Weights of a small image classifier: 24-pixel images, num experts 8.
Rows from block 5, named by matrix and row number. Rows with one number belong to one attention dimension. Each number is 200 + 30 x the weight over the matrix's rms, rounded and kept within 0 to 999. All counts start at 0.
# q: attention query, key and value (stacked) (model.blocks.5.attn.qkv.weight, 288x128, the q third), inputs 64-127
# k: attention query, key and value (stacked) (model.blocks.5.attn.qkv.weight, 288x128, the k third), inputs 64-127
q.23,223,141,208,214,215,183,215,176,222,208,177,145,227,229,194,181,189,212,158,152,192,208,208,175,177,180,249,237,167,186,141,227,223,204,213,224,149,194,197,203,159,251,188,125,233,287,221,175,202,244,174,178,226,209,210,146,233,196,218,207,239,157,246,195
q.24,182,214,166,270,223,229,155,202,205,207,176,240,203,141,164,146,240,190,163,228,144,246,188,210,171,187,207,191,213,233,197,206,154,169,173,206,194,168,229,208,184,245,176,221,202,205,174,190,192,180,175,219,198,155,174,189,247,170,223,196,169,204,232,184
q.25,157,238,134,239,213,244,168,189,171,238,193,177,219,159,208,225,222,203,147,194,188,214,242,266,210,151,241,170,277,222,165,173,204,213,185,220,185,193,187,171,192,186,198,182,185,168,142,216,165,159,218,165,211,237,246,243,150,211,167,182,130,256,216,155
q.26,117,187,194,148,171,222,212,165,154,208,213,178,176,156,207,157,170,211,225,188,225,198,226,197,200,207,182,191,218,175,231,232,207,232,262,200,180,113,186,181,206,184,190,236,91,165,195,244,214,191,220,219,221,182,143,251,231,216,169,216,181,180,170,220
q.27,168,250,218,221,232,162,229,171,159,221,224,195,138,223,200,192,183,198,183,146,201,231,270,196,160,203,231,188,168,205,231,227,226,177,228,194,169,229,226,191,197,186,178,214,182,166,218,168,196,145,163,202,267,180,201,130,243,222,267,232,229,196,205,228
q.28,217,241,142,226,222,243,225,202,173,242,205,166,255,246,188,270,219,190,211,269,190,189,211,225,181,206,216,202,210,263,159,218,226,176,232,196,184,205,240,127,175,240,146,259,166,167,201,226,169,236,249,232,131,224,199,235,179,170,182,246,195,182,228,218
q.29,214,217,170,176,236,260,176,245,250,216,183,188,192,230,196,170,243,199,211,169,254,171,246,182,174,188,194,182,206,226,237,210,222,153,243,211,201,195,164,255,162,185,197,224,184,249,220,242,170,235,207,196,204,179,220,214,197,201,208,154,273,227,200,204
q.30,186,207,200,193,179,218,204,195,209,244,200,165,228,191,286,176,175,173,174,230,219,264,175,169,182,165,208,245,236,192,186,135,203,165,257,164,196,195,203,218,213,199,253,209,145,248,237,213,232,209,188,215,208,213,252,247,229,227,187,223,202,191,239,200
q.31,194,170,127,149,168,210,223,238,221,242,171,162,182,196,197,200,217,182,177,230,203,202,217,226,221,189,190,220,186,201,187,169,146,202,169,201,196,193,150,190,121,185,251,129,156,223,210,251,197,139,121,200,219,193,217,190,182,248,151,152,183,252,225,184
q.32,216,210,147,236,191,153,181,222,195,201,247,126,177,179,229,227,220,200,219,214,219,238,199,168,245,172,216,197,205,169,180,204,202,169,221,203,222,215,188,209,212,170,189,201,209,266,209,176,195,231,209,183,208,174,214,206,202,214,232,197,217,190,209,147
q.33,186,163,152,170,185,186,207,249,215,194,176,214,202,127,212,237,205,164,203,168,188,207,201,295,225,175,206,181,267,184,217,249,167,161,185,216,230,185,187,180,197,224,200,194,274,199,193,170,239,203,168,191,238,199,220,205,176,214,192,207,158,190,190,169
q.34,169,185,223,205,165,209,158,205,227,167,180,233,181,180,210,215,177,276,162,279,220,188,177,205,253,175,214,192,227,178,176,218,116,203,166,168,249,206,225,228,201,194,234,190,168,138,173,194,217,168,235,189,222,207,200,206,173,239,176,251,142,158,203,139
q.35,186,132,164,154,197,181,190,214,185,164,196,246,165,181,281,175,214,186,217,217,169,142,262,218,213,169,241,192,222,201,186,266,149,135,170,199,144,204,154,161,245,237,235,180,227,203,191,190,180,205,189,185,193,181,133,182,174,225,296,160,218,222,192,184
q.36,155,196,182,195,218,191,190,215,183,227,218,184,213,227,231,241,221,161,151,263,200,183,191,154,156,173,202,190,226,185,209,200,179,237,173,209,198,195,194,182,240,253,222,179,187,195,211,202,195,171,159,238,200,211,189,207,194,205,247,265,217,214,165,176
q.37,156,226,200,227,187,173,181,242,200,192,140,143,165,257,202,210,230,145,193,170,198,190,207,183,202,200,260,156,214,163,199,261,216,159,173,171,202,243,265,226,190,217,212,218,227,162,236,182,161,176,128,176,204,215,193,190,156,245,153,193,158,273,163,196
q.38,142,188,216,199,186,191,199,169,196,196,179,198,231,185,204,212,285,224,210,183,161,202,193,205,167,183,201,202,207,193,192,203,240,278,166,263,225,212,216,190,227,186,149,154,189,175,183,215,168,226,191,198,195,258,200,198,202,217,176,176,185,204,229,189
q.39,161,188,167,171,201,260,244,160,198,187,212,162,217,141,172,237,217,226,246,167,193,190,174,204,235,186,187,259,175,199,177,187,177,258,200,191,195,214,185,210,178,220,213,234,154,259,184,232,213,182,205,143,182,196,242,165,234,235,230,224,244,165,200,218
q.40,174,246,229,203,198,170,222,196,148,252,198,182,184,222,142,182,210,154,151,196,208,140,204,193,177,144,187,201,203,199,196,206,187,122,250,174,211,183,200,177,173,187,228,184,206,230,171,234,165,216,218,204,197,219,131,229,175,178,196,149,227,209,181,216
q.41,218,188,184,222,186,147,206,203,178,226,195,201,201,237,154,205,206,190,217,177,273,235,188,194,207,153,244,240,236,234,189,249,242,207,204,196,142,242,235,195,213,157,209,285,123,191,231,212,195,219,230,222,208,214,173,178,191,202,262,238,235,229,200,210
q.42,235,172,238,220,193,212,175,130,231,231,202,150,197,200,173,229,209,204,189,191,236,181,221,196,186,202,206,159,266,214,164,173,243,172,240,152,175,260,240,122,234,189,219,188,199,227,194,240,254,196,163,223,192,208,133,187,152,198,234,190,224,229,200,213
q.43,191,194,218,150,195,179,163,189,207,204,159,201,245,192,160,208,146,171,252,220,212,229,206,189,188,210,252,188,176,157,210,278,227,185,162,195,224,154,213,230,215,222,198,135,140,190,199,162,202,189,165,205,164,215,188,203,163,175,208,206,195,226,199,180
q.44,183,232,217,206,173,170,160,200,196,175,210,182,169,266,210,193,195,230,195,226,128,196,176,244,163,180,206,209,171,170,199,185,202,173,194,178,193,195,175,211,266,128,189,188,185,244,225,213,217,224,213,216,202,199,191,226,270,194,181,254,202,196,181,221
q.45,214,217,240,187,217,170,242,182,208,272,243,213,197,169,215,196,259,209,216,249,246,211,182,181,197,227,226,185,208,221,209,153,176,189,204,205,174,196,125,282,199,203,191,146,183,193,234,206,185,181,176,182,221,225,198,224,248,223,151,143,195,171,165,253
q.46,208,187,217,188,169,172,154,196,221,217,240,221,172,173,182,201,183,224,209,184,233,242,227,164,212,187,196,215,144,234,142,176,223,176,226,214,248,202,227,206,203,223,196,170,233,165,206,175,206,203,287,181,165,235,172,134,206,178,158,220,218,213,159,213
q.47,210,233,147,228,248,188,185,222,177,168,150,204,178,210,270,240,193,202,180,241,203,188,175,157,158,225,209,229,159,184,190,169,231,166,180,178,167,210,180,221,149,185,183,180,196,151,204,169,211,161,223,200,161,196,158,237,270,170,257,189,186,259,161,185
q.48,208,234,206,234,184,221,230,225,194,201,236,183,141,209,200,191,251,184,189,219,227,141,231,206,192,216,206,191,180,160,191,251,191,195,223,170,157,220,188,232,158,218,177,180,187,192,170,248,153,246,241,229,272,210,213,161,173,251,191,184,226,239,154,201
q.49,213,222,219,204,198,133,146,194,181,163,221,253,189,225,199,214,286,207,203,254,178,212,211,209,207,191,206,244,201,199,166,190,207,224,184,197,217,186,176,226,241,249,206,201,252,223,195,260,194,234,246,191,223,222,218,186,164,170,209,212,162,215,269,164
q.50,201,205,182,223,153,207,168,137,162,167,185,203,233,210,185,212,190,202,200,178,170,191,197,238,236,181,165,192,174,218,225,159,213,229,236,190,170,171,244,210,225,234,191,206,224,201,173,217,178,214,213,184,196,207,225,233,189,239,166,192,218,196,175,194
q.51,160,222,171,209,151,201,170,231,202,181,211,217,161,184,188,256,204,256,250,182,208,230,223,233,214,150,212,176,185,174,214,210,181,179,232,187,145,178,199,150,208,212,203,165,175,155,207,194,255,192,191,201,227,233,167,173,284,174,208,244,154,231,202,219
q.52,167,216,185,196,247,208,226,179,222,250,224,209,212,178,203,175,162,174,186,204,159,189,222,164,196,167,185,240,240,257,208,213,186,156,235,244,150,226,172,204,200,181,200,199,199,192,199,186,195,218,171,203,201,229,216,213,227,223,216,201,167,239,181,229
q.53,170,162,198,201,132,217,200,204,244,162,191,183,230,227,212,246,196,223,212,191,177,192,239,209,181,172,180,149,200,242,196,260,204,231,243,195,148,217,189,156,189,175,173,147,244,207,184,160,191,239,187,196,248,193,202,165,179,254,209,166,186,199,214,228
q.54,182,210,193,198,115,203,188,182,165,191,208,202,198,217,240,192,187,210,222,224,226,209,198,205,216,242,206,234,199,247,248,196,277,202,153,216,182,189,227,203,173,175,164,194,163,216,204,200,186,245,193,152,239,169,216,168,211,181,184,218,192,202,193,193
q.55,201,296,207,172,182,143,186,165,183,191,171,191,137,205,98,185,218,202,218,217,148,200,163,240,182,204,190,180,220,200,213,191,185,195,187,161,185,212,227,224,224,222,222,188,247,202,151,209,202,179,231,196,134,199,153,228,229,198,192,200,214,211,205,213
q.56,209,202,208,215,174,244,154,220,168,208,207,143,256,218,197,162,168,218,197,171,185,220,208,223,227,198,199,240,208,147,227,214,158,202,267,206,231,248,182,201,191,186,196,226,169,186,173,217,159,185,256,164,233,224,214,184,187,223,229,196,145,209,243,148
q.57,193,231,231,147,235,206,249,184,218,194,212,245,194,203,176,166,232,224,157,233,200,151,221,211,185,186,179,244,189,220,224,204,193,227,179,180,251,232,259,182,193,161,212,201,165,217,226,229,193,204,191,223,251,198,169,255,214,197,196,244,220,140,224,240
q.58,269,224,236,143,187,224,236,191,201,188,214,226,202,249,219,216,192,219,241,234,186,181,182,171,212,183,195,217,186,174,208,176,191,172,179,180,255,210,188,218,158,192,224,179,207,216,153,233,176,148,191,178,189,218,196,228,152,248,265,205,236,214,189,229
q.59,189,211,157,206,228,230,164,204,139,180,169,185,110,239,249,224,197,195,210,251,184,190,243,132,152,210,238,145,232,224,163,179,149,237,198,187,191,168,151,190,166,129,184,181,220,207,248,144,200,102,215,162,157,194,216,177,242,201,96,222,222,213,205,232
q.60,207,143,258,189,210,162,191,175,207,167,137,175,220,196,202,170,199,173,232,251,194,194,208,143,226,268,207,188,156,208,188,216,177,140,191,182,223,212,206,143,222,194,144,196,218,239,207,156,199,214,183,296,178,166,217,177,206,251,217,209,195,173,201,180
q.61,222,177,178,241,197,215,275,182,150,133,210,209,208,191,271,266,246,236,199,185,172,182,139,205,207,189,228,176,215,240,206,188,188,265,182,220,185,199,264,222,149,181,168,192,140,156,217,167,148,241,196,194,205,210,174,184,205,185,220,168,253,198,211,205
q.62,251,242,217,225,164,231,221,202,176,203,207,179,210,251,219,169,199,174,173,244,186,228,190,256,238,211,194,228,184,230,232,205,229,212,223,198,190,194,170,207,179,259,198,252,189,197,217,222,224,194,173,157,236,205,181,251,244,168,220,148,140,198,200,229
q.63,174,229,253,235,164,166,227,243,197,179,182,227,214,223,232,184,169,157,212,183,201,169,159,210,201,260,267,219,206,187,211,200,210,208,201,174,199,241,208,195,144,232,188,164,137,213,223,229,202,195,200,204,183,226,220,207,226,217,187,234,161,190,182,224
q.64,169,195,202,184,189,253,216,141,163,210,189,190,167,213,173,206,226,203,187,189,163,205,187,254,193,179,227,171,175,169,245,229,227,193,169,238,249,200,209,229,179,199,164,184,166,279,225,234,197,229,223,191,205,176,177,213,146,277,182,212,255,212,169,165
q.65,221,194,206,186,181,155,204,191,163,224,222,208,201,209,243,248,165,235,178,175,217,242,202,254,222,213,205,218,212,231,185,268,166,198,198,193,229,219,246,224,175,231,233,214,221,238,173,216,196,262,174,175,218,214,163,231,186,174,211,172,243,194,201,242
q.66,213,182,210,203,211,171,250,260,175,192,194,207,151,165,210,194,224,226,183,172,176,224,183,229,150,225,202,172,223,216,217,203,219,197,210,186,231,202,178,204,171,249,213,253,197,205,197,158,211,162,216,180,195,141,219,237,183,217,199,180,176,205,245,225
q.67,147,236,171,235,251,147,136,205,229,171,176,171,208,202,195,218,158,184,195,161,230,220,154,215,201,192,179,197,204,238,199,189,173,204,234,232,256,205,179,259,226,238,160,209,224,205,203,206,209,174,195,189,229,242,188,211,213,216,202,221,199,171,178,222
q.68,203,186,221,238,191,209,160,129,233,177,222,163,185,197,190,186,200,179,183,206,233,149,161,182,172,176,179,197,210,184,160,157,186,221,197,199,163,158,178,177,202,212,162,228,175,161,200,180,187,198,217,183,169,228,202,233,246,178,180,173,159,205,162,185
q.69,233,195,214,206,212,237,143,223,212,251,173,228,172,247,210,198,170,182,186,229,201,212,200,199,204,229,197,171,204,215,204,220,159,156,233,163,187,232,192,222,184,236,191,250,182,194,219,198,228,226,185,223,248,176,138,201,168,158,233,182,198,170,188,176
q.70,207,231,192,200,216,242,158,188,177,188,190,220,234,161,201,252,192,217,183,201,237,216,141,147,169,204,211,166,237,227,210,206,171,215,191,247,165,193,214,172,177,217,197,175,207,175,214,201,191,180,184,128,199,237,243,198,197,222,199,155,178,153,204,179
q.71,218,183,254,179,214,200,140,197,190,185,194,188,261,149,215,201,238,207,134,219,177,154,206,214,246,183,172,279,185,150,181,228,154,197,123,215,196,255,197,180,173,163,212,190,199,182,132,210,194,167,166,206,194,227,201,220,157,206,202,193,208,169,236,136
q.72,176,216,185,179,200,177,204,217,203,183,250,177,126,222,226,217,222,200,200,186,221,188,242,202,220,225,244,197,199,161,195,260,166,206,215,211,252,239,136,185,210,244,224,158,286,207,219,182,187,100,205,220,210,193,189,196,204,168,197,260,199,216,245,220
q.73,181,227,201,208,172,208,210,218,214,236,192,187,242,200,188,183,239,219,194,174,205,189,230,213,234,221,168,167,239,147,208,198,159,200,169,222,241,174,178,209,200,207,200,203,229,200,246,165,175,184,232,197,143,192,218,217,198,186,240,149,213,177,172,196
q.74,202,196,251,205,166,228,209,260,217,228,170,264,221,194,200,194,144,190,134,197,182,188,179,210,186,226,222,248,160,200,223,203,235,173,176,252,162,179,115,215,220,199,144,210,186,259,204,205,251,220,220,236,191,228,217,140,233,192,210,182,244,198,242,182
q.75,200,180,190,181,222,237,136,135,175,225,159,172,173,179,193,176,191,204,194,131,165,215,254,232,235,207,170,124,189,194,197,169,228,206,171,220,283,180,213,236,164,174,224,229,166,252,164,196,173,221,186,178,211,230,189,227,194,199,142,258,145,235,198,213
k.23,268,185,187,166,181,227,258,217,174,144,170,179,194,256,159,217,199,182,175,165,175,215,191,206,227,217,189,245,194,220,226,198,216,184,178,141,175,217,240,219,198,172,203,250,212,202,172,185,165,182,172,141,236,164,178,171,208,212,273,174,221,176,237,167
k.24,225,213,217,223,230,164,214,261,180,166,206,196,149,266,215,175,192,182,200,204,177,181,219,205,104,196,180,201,227,219,173,219,154,202,171,187,255,218,156,238,204,204,217,181,222,228,227,220,232,204,188,203,235,187,229,220,222,227,221,120,198,284,195,162
k.25,177,165,161,222,166,244,116,178,260,195,225,171,177,231,205,203,152,270,232,157,193,173,159,215,204,219,120,141,205,199,188,164,167,181,182,138,241,239,220,175,198,243,235,259,213,204,159,236,227,218,174,148,183,197,218,195,211,183,211,197,223,220,159,193
k.26,169,213,186,202,195,195,177,161,214,166,239,236,157,140,176,232,205,227,174,187,286,222,212,190,201,186,197,186,164,247,205,162,196,183,227,178,165,195,180,215,166,257,271,158,164,181,213,127,196,198,213,194,127,233,188,202,227,187,197,274,148,213,180,194
k.27,237,207,165,143,206,205,176,252,238,269,198,165,204,191,206,188,202,198,185,208,190,190,184,224,244,229,227,211,207,202,218,236,261,155,173,216,229,200,233,220,230,211,274,202,180,159,260,216,241,165,173,200,179,200,221,192,191,215,198,157,206,166,239,186
k.28,184,205,228,181,248,229,196,211,218,203,215,133,191,182,206,165,136,234,198,139,158,154,218,132,196,172,152,152,228,177,243,179,171,231,209,176,123,169,248,166,183,209,192,285,206,173,236,217,226,218,228,222,209,232,205,215,177,165,187,191,180,258,203,197
k.29,190,175,203,216,185,164,213,139,212,198,203,234,181,205,178,167,172,207,200,217,130,221,221,228,204,193,236,186,228,191,224,193,199,215,232,213,264,215,251,251,222,188,150,198,262,202,154,147,187,148,140,240,229,198,178,211,210,160,203,185,146,179,242,165
k.30,204,189,199,196,202,173,249,208,171,167,209,163,213,205,174,212,172,171,228,182,169,163,158,164,185,163,224,247,171,194,163,200,195,137,174,113,197,168,223,205,252,184,166,184,210,222,185,189,209,216,246,176,213,175,199,251,197,214,200,189,207,205,198,213
k.31,176,179,161,170,226,191,184,180,246,179,207,282,96,190,204,230,173,219,204,215,137,244,234,114,231,200,218,197,178,186,193,153,157,162,229,212,231,218,235,195,262,203,195,238,250,167,221,236,254,189,150,195,194,129,142,208,212,172,202,207,301,249,190,170
k.32,215,125,187,199,199,200,210,159,258,253,198,189,171,158,168,218,187,238,178,164,169,211,187,175,177,146,181,199,197,255,234,200,176,238,182,209,151,236,207,220,135,179,182,161,190,206,223,189,182,223,209,252,165,202,161,239,172,163,217,259,165,171,194,269
k.33,261,159,216,230,166,184,159,169,226,243,206,186,209,235,189,205,219,234,214,230,242,211,253,169,173,222,200,156,205,188,181,179,234,227,142,205,260,227,225,202,218,199,245,205,190,232,175,176,202,188,189,235,164,176,207,155,239,198,205,203,225,231,164,177
k.34,170,201,165,223,290,222,190,188,211,241,206,185,229,222,168,191,165,228,152,158,229,222,190,206,188,186,253,159,188,188,216,154,199,271,219,167,185,206,209,172,175,177,184,195,176,228,192,209,228,229,217,177,182,154,197,237,253,223,161,263,236,229,198,184
k.35,206,188,246,168,243,240,171,224,245,240,203,255,244,241,177,160,128,128,159,237,213,203,220,229,189,195,224,147,194,188,246,151,206,228,212,220,249,230,220,170,202,247,184,192,171,223,137,169,215,213,194,244,207,156,202,213,188,217,234,171,215,235,148,190
k.36,203,234,165,242,218,247,233,220,174,171,232,174,181,198,147,237,197,217,234,226,222,157,182,223,224,236,154,175,172,165,230,219,146,249,215,215,242,177,234,127,214,192,164,220,219,261,162,128,205,218,139,188,163,216,215,176,228,176,167,205,203,250,192,188
k.37,251,160,209,207,189,270,198,170,226,127,177,225,180,197,247,247,221,214,191,251,158,184,190,202,221,208,236,195,156,211,137,206,161,228,244,222,174,181,195,155,184,170,251,147,177,226,193,201,188,153,197,190,209,233,194,166,170,178,215,233,205,188,246,217
k.38,226,173,178,154,186,220,228,186,137,265,156,203,249,189,169,220,180,162,204,254,233,237,214,226,189,250,256,183,192,234,208,167,175,201,156,222,152,198,146,199,172,178,154,179,144,224,181,198,198,295,131,206,211,184,236,196,222,192,244,178,172,244,187,214
k.39,153,229,175,194,219,223,176,236,177,224,214,227,246,205,191,270,239,226,218,198,256,227,126,188,166,230,207,248,232,226,210,203,136,225,207,212,147,246,240,238,193,169,125,170,198,201,219,146,173,171,199,172,166,206,185,184,196,160,173,189,138,212,213,200
k.40,258,233,143,205,180,194,247,208,237,159,204,278,173,188,209,210,186,187,139,206,165,174,197,201,155,179,175,182,256,217,176,209,181,246,221,186,238,191,235,154,199,161,176,226,220,231,196,212,243,198,229,183,141,169,252,166,201,221,186,254,158,210,264,202
k.41,196,183,192,178,152,215,176,204,181,213,259,183,251,158,165,231,193,181,224,289,211,214,178,157,217,281,185,216,176,182,229,202,151,187,189,205,261,229,189,194,128,199,259,178,257,211,153,228,180,214,254,207,153,216,227,227,209,215,260,234,205,152,226,148
k.42,232,155,180,184,148,180,195,230,177,181,273,177,216,221,185,267,176,180,180,201,233,174,212,207,182,178,247,197,191,185,257,181,248,228,194,218,243,150,168,181,207,229,238,228,209,206,232,216,262,277,217,191,169,176,243,212,195,148,192,178,137,175,184,234
k.43,181,249,218,169,231,256,243,237,153,142,231,181,236,175,179,211,215,131,181,190,217,186,206,194,250,207,224,182,190,164,228,148,252,270,193,219,222,162,191,209,183,194,201,199,165,230,193,195,167,225,212,187,250,250,200,212,188,140,191,210,182,188,226,221
k.44,212,179,207,219,217,198,240,151,157,213,220,213,210,185,250,214,201,207,183,227,229,212,212,224,168,201,206,229,175,206,152,222,163,186,219,185,189,168,203,159,203,280,167,173,230,190,217,195,226,178,190,199,171,138,193,175,184,195,186,191,219,234,229,215
k.45,146,253,238,173,157,188,191,159,153,238,176,227,153,143,246,258,204,192,187,268,146,233,165,232,201,186,187,179,253,209,207,225,220,210,238,205,175,197,193,218,226,164,197,168,172,214,260,165,231,204,205,208,195,176,288,224,228,188,201,211,218,156,137,265
k.46,224,195,133,198,209,173,252,232,216,197,180,244,146,190,219,140,229,213,228,165,149,229,213,221,154,185,211,176,173,180,287,201,219,204,257,180,251,213,189,237,192,168,199,131,191,186,174,258,212,252,197,211,220,249,226,224,163,174,231,198,236,210,243,229
k.47,162,204,197,231,242,221,192,211,253,181,198,242,194,188,237,170,162,218,268,216,231,219,185,197,186,217,140,221,177,229,201,182,206,130,205,149,166,207,176,182,160,230,171,157,198,128,199,207,201,203,137,190,192,165,178,208,207,225,157,245,229,172,183,184
k.48,240,193,243,254,213,203,221,229,175,214,125,252,181,160,194,239,193,187,208,165,221,168,177,121,185,211,205,206,212,244,234,212,181,177,183,191,197,173,183,224,199,216,232,150,187,194,149,195,181,233,203,233,205,149,176,168,234,211,225,168,142,217,192,229
k.49,205,231,204,197,194,240,214,182,199,194,159,119,206,179,212,158,170,221,202,188,201,205,181,156,187,217,154,197,232,177,202,207,167,203,179,178,159,233,239,146,228,162,219,259,218,215,203,222,162,189,175,193,179,214,238,206,185,201,154,181,208,227,191,213
k.50,235,185,180,231,143,197,168,235,168,212,191,234,164,167,196,175,219,162,197,196,190,224,178,175,186,239,208,224,247,242,184,179,209,182,204,248,229,209,167,187,181,166,172,173,157,197,192,160,178,241,178,180,196,202,242,260,202,158,171,230,177,152,226,235
k.51,152,180,270,156,193,201,213,178,184,208,197,155,188,223,156,188,165,177,208,187,164,228,187,208,236,206,202,163,181,208,251,210,212,240,176,214,185,207,210,169,262,184,197,185,175,194,182,188,153,230,209,209,212,238,200,180,225,219,211,144,236,193,238,235
k.52,260,215,233,153,186,158,197,222,199,185,230,229,179,182,234,239,209,260,208,236,236,154,181,194,211,231,222,237,191,244,245,172,216,224,174,168,194,204,257,252,238,200,199,227,250,153,203,172,181,204,159,188,157,217,225,198,199,173,186,201,227,245,230,199
k.53,231,185,241,209,160,143,218,186,192,222,189,198,206,174,202,207,202,183,189,240,173,178,206,217,206,179,200,249,174,209,156,222,243,206,166,211,197,181,223,229,199,169,206,210,206,184,142,214,191,202,225,224,167,207,179,191,233,178,197,198,187,134,205,205
k.54,230,194,213,222,241,188,196,210,206,169,241,250,213,203,170,213,210,202,204,180,232,206,246,185,214,194,140,186,194,219,215,185,184,241,222,265,200,205,191,215,188,221,210,237,225,165,170,147,169,239,217,249,159,219,203,213,249,211,138,223,173,233,209,183
k.55,179,201,184,175,167,184,220,210,167,194,196,174,195,190,193,176,216,232,208,175,204,221,194,171,230,198,220,225,147,193,174,223,215,201,198,208,225,203,184,164,188,149,149,226,199,192,192,171,184,190,228,162,190,211,262,257,182,272,182,251,197,256,202,228
k.56,169,200,187,155,222,205,229,227,160,186,237,198,206,183,138,169,192,178,219,250,200,224,189,216,227,186,241,226,181,144,214,210,200,218,216,233,179,208,237,158,195,223,200,230,229,231,202,256,229,197,182,159,206,161,206,204,256,191,202,201,203,191,156,187
k.57,141,215,192,218,197,156,204,199,197,158,238,204,230,219,224,233,182,220,164,197,266,179,222,188,212,219,213,196,179,172,163,187,227,193,233,210,168,249,195,190,205,198,220,232,188,206,175,173,175,162,220,181,186,216,212,188,247,199,155,153,167,216,183,172
k.58,172,241,162,167,195,157,185,203,225,220,164,222,240,192,197,153,217,188,219,148,224,197,253,183,212,187,207,192,197,206,154,270,235,201,225,199,262,177,188,229,220,225,186,246,249,160,223,214,184,206,211,188,151,171,235,189,168,192,122,255,245,231,239,163
k.59,196,180,210,235,242,172,202,218,220,233,226,155,220,221,203,176,177,202,163,171,242,232,172,199,179,173,238,240,178,215,219,189,203,202,223,201,248,222,249,183,185,160,221,196,208,169,211,211,189,287,200,229,201,193,193,222,176,142,257,191,261,138,194,246
k.60,158,158,247,233,206,206,263,204,249,195,265,160,259,208,180,205,188,193,200,203,232,248,238,183,214,204,186,210,184,180,215,197,183,182,216,199,193,213,194,189,213,227,244,155,173,188,175,227,233,172,223,221,192,169,215,234,207,227,213,231,209,208,182,118
k.61,176,175,254,237,180,188,197,182,203,163,227,194,261,249,150,152,196,158,237,153,194,188,192,151,233,229,261,200,148,225,240,224,204,160,271,248,182,197,168,218,177,228,175,139,141,145,202,147,229,211,189,189,194,262,219,171,223,200,187,201,165,210,199,145
k.62,186,220,183,126,223,166,202,210,220,179,189,242,180,175,233,166,260,224,203,182,236,186,172,202,195,172,196,178,219,188,241,198,191,197,196,219,160,170,190,204,198,199,169,220,132,187,221,165,188,195,180,230,213,155,229,157,266,185,153,240,215,169,172,210
k.63,203,181,138,217,247,153,249,200,201,209,212,225,173,212,199,203,249,180,152,215,199,178,160,193,199,229,194,146,207,205,218,204,181,200,212,239,222,187,212,198,166,257,197,204,201,217,184,207,201,196,168,213,163,169,205,214,225,192,240,223,208,187,238,208
k.64,207,189,160,204,193,168,128,229,169,191,178,233,248,216,181,172,192,242,164,227,201,166,191,181,199,222,217,219,249,230,173,218,190,168,163,228,209,202,146,176,200,238,187,145,190,173,226,167,190,222,181,193,219,209,200,208,239,164,244,176,159,196,220,193
k.65,173,166,197,194,169,220,155,240,183,235,188,215,255,153,259,190,203,191,230,237,231,225,221,196,187,154,222,205,226,236,182,244,204,189,221,249,176,233,194,223,212,250,224,222,190,245,221,194,247,183,186,242,176,208,250,192,204,192,189,226,181,204,219,213
k.66,172,191,181,259,218,208,145,195,200,203,213,165,188,160,148,188,213,206,164,179,157,201,183,231,222,155,240,217,190,230,182,233,207,222,227,241,172,134,97,243,209,198,153,236,199,210,216,193,246,175,205,184,227,210,214,209,175,205,255,200,218,190,184,207
k.67,221,156,161,161,225,227,185,236,235,192,211,190,183,211,229,205,218,227,180,205,243,221,124,203,223,187,172,200,149,207,211,219,169,215,185,184,196,201,217,223,225,145,174,276,230,245,228,237,205,191,163,182,155,187,249,242,196,243,215,199,184,254,216,213
k.68,246,163,226,178,229,185,221,185,196,207,212,227,205,182,207,211,192,147,221,230,230,217,223,175,202,181,194,164,198,205,203,173,213,206,205,188,178,175,213,201,192,140,190,215,196,189,207,217,208,228,200,160,244,148,222,219,170,215,259,199,223,160,178,184
k.69,194,189,151,176,226,188,167,236,219,186,181,169,171,190,224,201,229,219,243,213,177,169,189,232,140,199,231,197,223,205,174,161,181,225,183,225,201,201,167,193,195,205,225,222,196,203,194,248,232,193,172,234,163,198,220,193,170,202,191,168,219,193,104,229
k.70,178,182,235,180,176,182,188,164,223,224,193,191,184,242,216,229,185,204,225,167,222,185,186,210,199,195,205,218,163,138,184,232,183,213,247,208,184,231,216,214,235,158,162,206,154,185,176,165,158,207,186,190,189,220,228,203,160,186,188,205,204,212,147,204
k.71,169,220,200,182,181,183,198,187,161,142,231,196,201,184,230,203,199,242,211,197,184,256,222,185,212,224,227,221,226,205,213,193,199,161,204,223,188,178,193,199,190,189,201,193,188,188,176,234,173,211,218,204,199,247,177,211,203,188,195,267,213,170,193,214
k.72,164,225,219,210,229,247,213,181,112,252,202,216,212,217,193,112,200,203,153,208,178,300,164,221,186,207,205,210,203,203,215,177,157,200,198,178,201,206,212,202,180,195,208,208,171,183,200,191,256,225,198,218,159,219,166,266,203,224,193,197,206,207,189,165
k.73,217,165,224,204,184,203,225,200,183,230,190,197,170,211,201,232,176,212,154,196,185,256,226,174,246,159,228,223,207,168,226,189,215,235,198,239,215,269,185,232,253,195,219,190,210,149,230,172,226,244,196,178,256,188,224,203,212,168,180,216,201,202,174,201
k.74,193,209,203,188,278,153,199,221,191,212,249,168,192,232,171,234,156,204,215,225,189,180,186,208,234,154,164,213,217,234,185,212,218,197,172,174,188,211,233,189,200,220,190,215,170,244,257,195,186,198,215,252,197,143,190,208,195,172,220,198,167,174,188,202
k.75,187,250,243,215,186,226,219,240,263,231,180,198,267,195,208,222,156,218,219,179,152,226,211,150,170,197,229,202,200,201,205,178,192,182,192,226,221,182,206,168,169,174,168,171,225,214,266,230,175,229,182,205,208,164,197,223,193,190,207,209,196,167,253,178